Rows from block 3 of a small image flow-matching model, named by matrix and row number. Rows with one number within an expert belong to one neuron, the router's apart. Each number is 500 + 50 x the weight over its row's rms, rounded and kept within 0 to 999. All counts start at 0. Numbers have three digits each.
Before each expert's rows are labels from the 100 images, of 14976 (inputs lightly noised), where the router gives the expert most weight on average: "lies over" is the class under the peak. Only what is clearly more common there than usual is listed. The data: patchworks of several textures.
# router: slot weights (model.blocks.3.mlp.router.weight, 128x128, trained with AdamW), inputs 86-127
# gate: expert gate (model.blocks.3.mlp.gate, 64x64x128), inputs 86-127
# up: expert up (model.blocks.3.mlp.up, 64x64x128), inputs 86-127
# down: expert down (model.blocks.3.mlp.down, 64x128x64, transposed), outputs 86-127

# expert 46
lies over: plain
router.92:499487456453547482380548520476489484513511581519506511425536415550554520485569498533588443557457521432408531476475468504510477
router.93:523510467494497454467639465437543518551480579487532502431554417497531553407564478483591496424496569413450557486522432566511468
gate.0:516502544564396508559538545535430532533481566497466542413492533469513516431564476546508529551496507553586443530447464433508497
up.0:544601522530511473595522534478427506550447562431433550419454513534574554509507522515517494540586478494438458533487502483570491
down.0:456523441557594486426537511572502495512540518575560410546513476495507480572581570479517465527488506515388481484476464554498532
gate.1:507553490488474454516506517558465483506583418597606511525451468476540532541426521457493515527446391437532499580466455440519496
up.1:432588440576511407567563514524500497518534509547577566559522523510482486520452544483478563597555381402518520531520550443470511
down.1:549468471579424516475461491477471531540528485553485484553544468425469507513573436516444501429584557509474445566425446596548468
gate.2:497606566551591517515511564513507494503541549457477583464520486488513564610493478487569492518475508531426486444471483482505497
up.2:524482518469391505588508454448581525650433550535510442529599517471481587485537498473497535520534465502539465398501513531495446
down.2:518426493522452409436356531538524590470601396498508457506482509520508461519531497503489499478500586454448507575555574499454547
gate.3:573539505455440504499551467513542515525436520539461523483492510476392462458525535467540502576477522557462473498510448514561420
up.3:410514513586604513455446502486501458514524436524524447517491568513517497464487480550454481443482460455562524523475534485418601
down.3:416589517588477458507512596456483495520508507516473490458460467442549498429532478380524517478536483554486462468520551481477516

# expert 10
lies over: plain
router.20:439464502490512492461507482465532452528567509425514516527554496510556476497491428567549454425494502484433583568518557428506489
router.21:411426515490548543503523529494485462483483528457478597539470507491558503489460499531592474465490528501422568571520543486529388
gate.1:558531514415521512566495552524531459594398583472490393488495484467487515458510500562486551476495453526556414520490531548444499
up.1:513480505526457495520561482490435553497503436534569514437432535470612413509517497478493575475561557436549455555504546467513486
down.1:603464579530509406570426507583508555601520520535458500511440516512481474475471398512467545505448568560462606552450508521478437
gate.2:482406545458489544404570512459511528553447560422507561455555504490510482522517540521560494478547515609535521607452559525486519
up.2:403473441451481513495488478450570493486547471446521551480491453525509576452532497483506631396421477567430475590589459533574555
down.2:511439526522457427448392533554492504541435413479495510539542507573451498459521498570506412553538569491492509542576458526534358
gate.3:483586450548594438547538458513485501507540450513518537522561479401466445496477559442617547451472500415447504477585481463607441
up.3:518566443546595466569541530412514454518535443556622556516520519486468465489456536450511511454507538516489448533550512511505446
down.3:567586525487467520420478631522475386422522386575465514459463546510444464495548529602530552540502460513544470537423540496511570
gate.4:472498490572497474443456417430577521525555571478473509500523546478470524496441554562587595532544491499510479558549442465480625
up.4:532438465518518486507579477571517508474400595538470419479482584498460454529501625505463527594481481511533450546582485498565545
down.4:480552522429483557514527453438458472480464487554523535462480488394548463481536547472496422524602440485588471474554478417531539

# expert 7
lies over: plain
router.14:479498465469467526485562472372555521478517551504531476428603471429568502511528432472531537450534557463534558451417414464508528
router.15:468426453449476561506588497428539503477515554532525517429559473409565480498491462434553522487508543466530539454436417487526472
gate.1:515443473478422523498551550542492437492565484527420494438520400594421506439500472513501533533509551549541492581461493455555520
up.1:503617510509544475531483475546501574536437519510539441531494606431627483478550547539434520473544472446433453488565561569454489
down.1:572483613583514428540401491520479449499577389522511463437460451426467480485454454464546524597452431533468444501512462524524439
gate.2:471499477508432424499545488441447523568544512468442430541530516515566493487515534552535402434544557522513463483520590494484486
up.2:487457526496587550542434493509546511419518575550556601458489433506409483521462464441453538506521374491487547588490465474493561
down.2:495593513557438418520578482503464536571509492475464536533351513369507547443480515475531474469510484480508594521550524543509512
gate.3:503424487523532465531534507577494480502444555485513569545513598589450464440481515592513407554507505502507548582633525552491498
up.3:577507485396520555482499503605452440493468553469531538582606599581485479482507556531579427599547533514491516585583531511490486
down.3:503515575529507510417475541548463448509491496419455512553428543574524484496537451617572525504523456507552442477525550509480465
gate.4:546443560519516417458554519542576506576408598489450460558545405580406503417423465469441461525453477533524500643571513544504400
up.4:519423441447538410438522610489476467603423607440493484550553458573497495473547553460520437413440519477505519577546552567540494
down.4:408487472481446507459577406522545544534480497453444528497469531461574504520497508502542415512500492449622495485511538537462516

# expert 26
lies over: crosshatched
router.52:553537374442438393545574441565537511490456491547562537514582510526468580429521564451500540452574562497472538461505433616517495
router.53:490554403480465410549470412603519465467484484497517538505545525522515541485456573546506475438544479535467542540542520605493489
gate.0:508466562454525461486514509581394559517498441488463540448443510454506506562605425591472555475554412560461468504559407505525507
up.0:475434503404534477570517535503404536502495429469437517457443460469502491557663391616459547477544397553504483498538498484485598
down.0:467408530508569487502528448465536399524496492511518467531505488497552528534455587434527473559448588382444430486464542414472452
gate.1:511548482481485519533469447480572407560565515498504518427497563439475506508494448513494503433515476481457441492521522433543561
up.1:509575544520577521514496408554497452540514559496466453488453632514507467559514581490517489543566524542464472586526488439544522
down.1:521495568541399478454460441512446510461457513489516456524573496556428444450539591512512538484577497504470551494459539572513530
gate.2:611562506463431451448529489500442520470483544447398459476434470368522597620411436588573453546558497420493439509495521504465481
up.2:536523443525480482480480385449424507458534501454449507503500542568505491602529654498510502499585437475459464540467503518496403
down.2:499594482540421539446435477404517536449530471528476455564597524525498505440501575434518595522529555493462581566410529533540560
gate.3:492583530525503496590482540515454389471491405464494466386511544522451519442486427438508504528475446538452582462459555576482520
up.3:470539458557520491510518516452461422397428417509527508503509485542520553489463525472559504544398427593484483456518602509493592
down.3:535626456420476453597514483509471443446533438459500455539447588487508525526506487518595560539480584403471544503542499489478595